Weights of a small sound classifier.
Data: trained on simulated sounds of rotating machines with and without faults, 39062 training examples, 109.4 epochs.
Rows from block 11 of a small sound classifier, named by matrix and row number. Rows with one number belong to one channel. Each number is 500 + 40 x the weight over its row's rms, rounded and kept within 0 to 999. All counts start at 0. Numbers have three digits each.
After each channel's rows are labels from the 100 clips, of 14848, where the channel reaches its highest value: "strongest on" is what is common among them; "loudest" is the band of the loudest frequency at the time of the peak. Only what is clearly more common there than usual is listed. The data: simulated sounds of rotating machines with and without faults.
# convs1: first pointwise conv (model.blocks.11.convs.1.weight, 128x128x1), inputs 0-127
# convs3: second pointwise conv (model.blocks.11.convs.3.weight, 128x128x1, transposed), outputs 0-127

convs1.24:473537400485508519520472558510508461480527472510498438468482445505474410486529534495503510534493411561521471594474505504507555522551471426501384486533437511556518543503490527456439535469532527522477523510511476533396500483510544492456468585520474469547525473498491519496559510525457453509523471514488501470490456455477422440484413567493455436484449462555547477495466538539455515514531
convs3.24:450436480422477458481425542497492557527582474379523520472552501487487534519463503507478489503489448470518550486476411451509476521510486467542479515567506470474478455536525488554488485538417504427524574549479496556507480439516477413572515536505483463488458462428467525473433482500511503548465407478547511547452500459519524478547479518488464567493480468502546533531491530577481484446493
strongest on: turbine; speed: fast
loudest: 2000 to 4000 Hz; 250 to 500 Hz

convs1.81:492480436499425483491555501452611527474494540508493509544613531536569500439527501474505477485561536473502533460412570531519513529566465522490558486456582543511507499477509456546474500449445560476502465512552580383546452461480496476516464502517536426595473503507463484509516477433519507546468451435519501489523485457480475466509416498528482491525494536509459500522500490517472503486468
convs3.81:490532483514474512431526478470437447504479495559473448463486442482476513598521482398470503568528498481496427466408476464513497516508466475429504515467442535501547518559495551550498408473507472468479476477511566551539457552540517468450502442488519478467452548539497477429528478477563465464526519533488546530436548478536488440536465499437431557514509526484516477425440471527511550456531
strongest on: conveyor; speed: slow
loudest: 1000 to 2000 Hz

convs1.79:475483498480530540474570529462497488503517546491442501513522484500499476488430629569482478484514488469559454570435509496522502481483539499441482522525489472490478552500516464453470528472446471576477491448473429441469439533466499492543497475492439547504525471448512451589483478507518474462489436448434494506490380498520535521523539494458548428441519470509503498532410445531448542490417
convs3.79:530453533530475406502436494530466550473490531483502500490474519510512435577518486482515520606539520559491663516503531516497525507533545557423467516522532522477474444457536452541527510524577477529538497466523554495451494493487475476477512484570479501462481444456463448513508555458443511429459522489494442469486473580535498557511520450505485523526467510545503474582515443488491517583510
strongest on: speed: medium; conveyor; compressor
loudest: 1000 to 2000 Hz

convs1.100:555544496494436510510450517572536554479430460486538451530473483505507500407496509515454524538519545500507515523520436553524509616502488470481488506515484536522496472450496526502465495462605528486426536565488479573528499500478533518496468525455574507533499514392563502448472470536514548540514400554518578546505474489544543512483481503581529489536500505549473498464582511529428486537512
convs3.100:450534500448471595467578495512508501489415518488450482505632560505479509463522499550474444504521513526492450462489443485502436493542581454503495519545511425468482556492559528554504524478507496504487511493516472519529442518446508530546501508537493513462498427458610477470467449485520488536455542538496576561462513575472442458478482445557525491528545529543438468551506482556477529515521
strongest on: conveyor
loudest: 1000 to 2000 Hz

convs1.25:487487486534457563488558563531450496548473581456505527489486559484564512525508489517501432489514554520504465462508477469513544485515482515493457579494517427555535538483526481470500514472518468475500486528520378520499557419493484504576423492519527497528484482526502496429537489483467487506494498584546431573490576507582411544449447540485491474469464486578522576414522464500520492511481
convs3.25:442473532431521480483491500443474505550463550471501537524519479480504513490531520386489527527512491478489454463486532462518474466605521523434482526475471473427495511481520484514533557523508488532535507514520513486563457551527547438569493455490513584533484527525511473522506454451455494460596547487550537462519524450564492472384521574521514505491514546449426528439480454430534542475416
strongest on: turbine; speed: fast
loudest: 2000 to 4000 Hz; 250 to 500 Hz

convs1.112:559468487512509451504563418541504490535441490534513509482526541484469521489511544519532537491519474467542475488523479541522568499499512502601514485542562523579478502460480604549520467497575506432528476546462544554502507474449427551490400509500499490483488464466436420470543486556418496454485486530512466452564557512496561470497482441440530458456494402521513503483473452534481502535464
convs3.112:467545492500458537521553427531546493464520502507549492473490475474449480538492546483526490533448506498467462514548514467533528437517558558454512443373436576506478383476474464554459509399463450501456540380460420523469447540492525460468496500509439526521484545458478504483490504491483465486503515492497541490545510507451475486491554485449549507522457469483549433476548503571463474491513
strongest on: text has "speed"; speed: medium; pump
loudest: 500 to 1000 Hz

convs1.103:539494522541516490431525491491503453576521483508478513501508526579478542534547433468461524567524547496481561496467413541511461509482460537493524475451519601494493535486533466502490469462511461509595592488426493529459559567529472484526533544429487411484579490525508454540495478508550454481558512521485459520498497531467427498557463462406458542452506536458476519459442537509484480467463
convs3.103:497480547532506553451565506524420538536454482459439469439448480579449506517508477493595527548567489577505564472470562501455560538451447437501518499477490509482528431516513525511524509513521532550544538515517517441479504549579503463536524537433546515530469567490532444539441459453492511465482465500464477429533486444510562498454504603521453492507449452465513524507475492519442533467490
strongest on: turbine; gearbox
loudest: 250 to 500 Hz

convs1.66:555505606564518505526418494453566476481495487466487495486475502496483508432526532554507549497489483500524510498501496503439541511483468509472509535485445493495476517449602408508483483502533519499458584641528492492462567538490505546510455502528508440535517484497521466551534537527521589436513460507482514458431540495431492508505503486429447432533404530511479463530477535549456485491554
convs3.66:515516491609451502438563508482481508485472472585479512436474461508464501590458564540508481593437489555556536485518463502574475569481544457478493582530434491519521457514526491551480490490524538565448504470463515508506570433438537480493559504542513545443485504475449510507486550507458491467470477550509484532534484556536449546496444496509601544464484498474544496499510478504495483414465
strongest on: speed: slow; pump
loudest: 500 to 1000 Hz

convs1.19:455505519550497544490493493439506425454510518502464437466529554514541506624464496624460509502561534513536521566439538550524465576525506484478511535526476439494410484537515604578481564514508541463437490550400493440440520519459523498427500528457533467480487500452547520509498484473538486493508540470561547486457501485513518487480498458513496528499487535546501504437502469495447521509502
convs3.19:509415512549509457550503534492528534491464518465501543469494540500413630481452497505433449491533537494526445505435524436547435460480537540462497500493495557483494466481408471498526495545463493492474444523447528572499523464487497589532456502509441481523552553504469529452534471476463524396505473536472489510527399503423516492505500531521468485539404437474500539508511511477496498544535
strongest on: pump
loudest: 500 to 1000 Hz; 250 to 500 Hz

convs1.44:508420475504503542460478541507591454543456473594493440478498447491480504496498533444510548522482493574457536491533502505475498556527555514497493493576405501456549478476550482535477548488587448520502497559462528467472455433548465415400537489517470526432503460509491454476526465551475485515493506468474489500546481463554442512430488580540446525543526498532523515494503538579477446505479
convs3.44:542547427508477469514438492465472551466488502425496485440557585452610485443500493586494529463494501471455579506473474584461537490489515461555484517491589507508620527506496421541517514517459452472531497454538516460465461488496465503511476555509493486494506517498503443518497583510516473484517449479435510465525528534528469530559473457520548545545504500509537483416513496489537487586542
strongest on: turbine; speed: fast
loudest: 2000 to 4000 Hz; 250 to 500 Hz

convs1.58:449423463453499551461483569476592513524466493577434486494456445498471435496527495520470480549464431537490569487504478488518505526481548457471489480511505465458485495474470534506416544508467483490507491505468494514520596509492451559522551455418528507513590533536498568471561454515574497528452523454480482510496506518551421455503543436524520540484473453438511490561447515531499606517514
convs3.58:455463520433554559540468456566535440515473417491359465538458529540453465506459499532521516458554458507464497493530522523520503496536525485528475412552519516579550482455517495485513447495517478529444557475535456519455504456553480479518532518476496489474463470535460548406449543483510560501517436532538529468516443539467465502538501470443521494519406502519520553522500482501552588492540
strongest on: turbine; speed: fast
loudest: 2000 to 4000 Hz; 250 to 500 Hz

convs1.65:524440430484493484476439483500463448512519515487558526506478519494477530484524468469499463520437443413473477527545429487441523545642457527482489544519586539557546515511462496493428543508548566502539515481598459450504506456507494484523468503499515451547431521478584471519510483446558522481512488519494483562456507454519489575499546502574465549474510577483552535504478488495477440484473
convs3.65:513511508500521516439472506457504503425478516515483517492468571511502490486552485495420613506443499566464520483508470467410509538521491509429515466572495454484546526494527438489427555461492528499496505489451602521413504501515570518468508487432507489536488515426601441552559468477505489530517537480479511466512536568518468564537489494432501512458564477540432528496451449506526481512434
strongest on: speed: fast; turbine
loudest: 250 to 500 Hz; 2000 to 4000 Hz

convs1.6:433484498424522456483517498501510462589504557473527427481459490509509457476495546519452473513547490474554575526557532567466504558507558465546514527520564570532574558514484526601491549538581462547566505566445514540495516478515521503504505513428483515432474490558450491413509456473506446512510498480448510496487482483487534513536492471476461550475521507480526477600472572469565490482533
convs3.6:520529431510548573545544517567552468562507491468472546502440453486561488503458494501469501534597478457504473443570510545493527456529483528512490441425506455529492568506456479502485488428591552477556508547503443476466588460455435556482483523503586439482522490484485523585509478449542495536496476509495499469537549449463529529460495504450426498518469535468515496536447444476459538515467
strongest on: speed: slow; conveyor
loudest: 1000 to 2000 Hz

convs1.27:490497503543498479456488517530551502484537485510520450487479520511513477430526536504460533571519537484492487513419398467554477574542469501491478517468467484476649443527517491485529480479489459484468541458437438556470448536514479478465413563455458514479477512475453433495544545507537434463468497517512502485453481474466466502484406504569506523484449397525431493534434520521527487495560
convs3.27:509500498482529516520506439486495467542549556449509475527477514384488513496442533490479505505430531536522545522530553545522462486525456491510471478451599530479406533526438500534532514572442472539491565454524524504477518564438473574533492558492527524468542596526516499534567486493448484459511525523496530508501497549595500440534538511527569509513524524447547485567497412516520560464541
strongest on: speed: slow; conveyor
loudest: 250 to 500 Hz

convs1.54:509460534456490503507503542473444441548505450556460533514508533495527547506498478543477467485531522475521460464415494478529464518504470516501498460466544528508510432471470450431512537458615520508449459432505566492599570540563494494480405518468559529540486498534459522557454559539504478438502480466537579499507425452519510503520499493498526464415525519490497578514488536525509388489487
convs3.54:538473475478516533425574498583527481502569502520456500466519458458473476523574510513527506549532490415514483491516501573560439536503461449518448574577549510512518494484579469508543515550481489491542472451471482536401477573504513438530460524530487525519545561541561443563458548511463477495566537448517498522531518496510505509475564533458538570533530535438466510423521483439478505499518
strongest on: speed: slow; compressor; state: normal
loudest: 2000 to 4000 Hz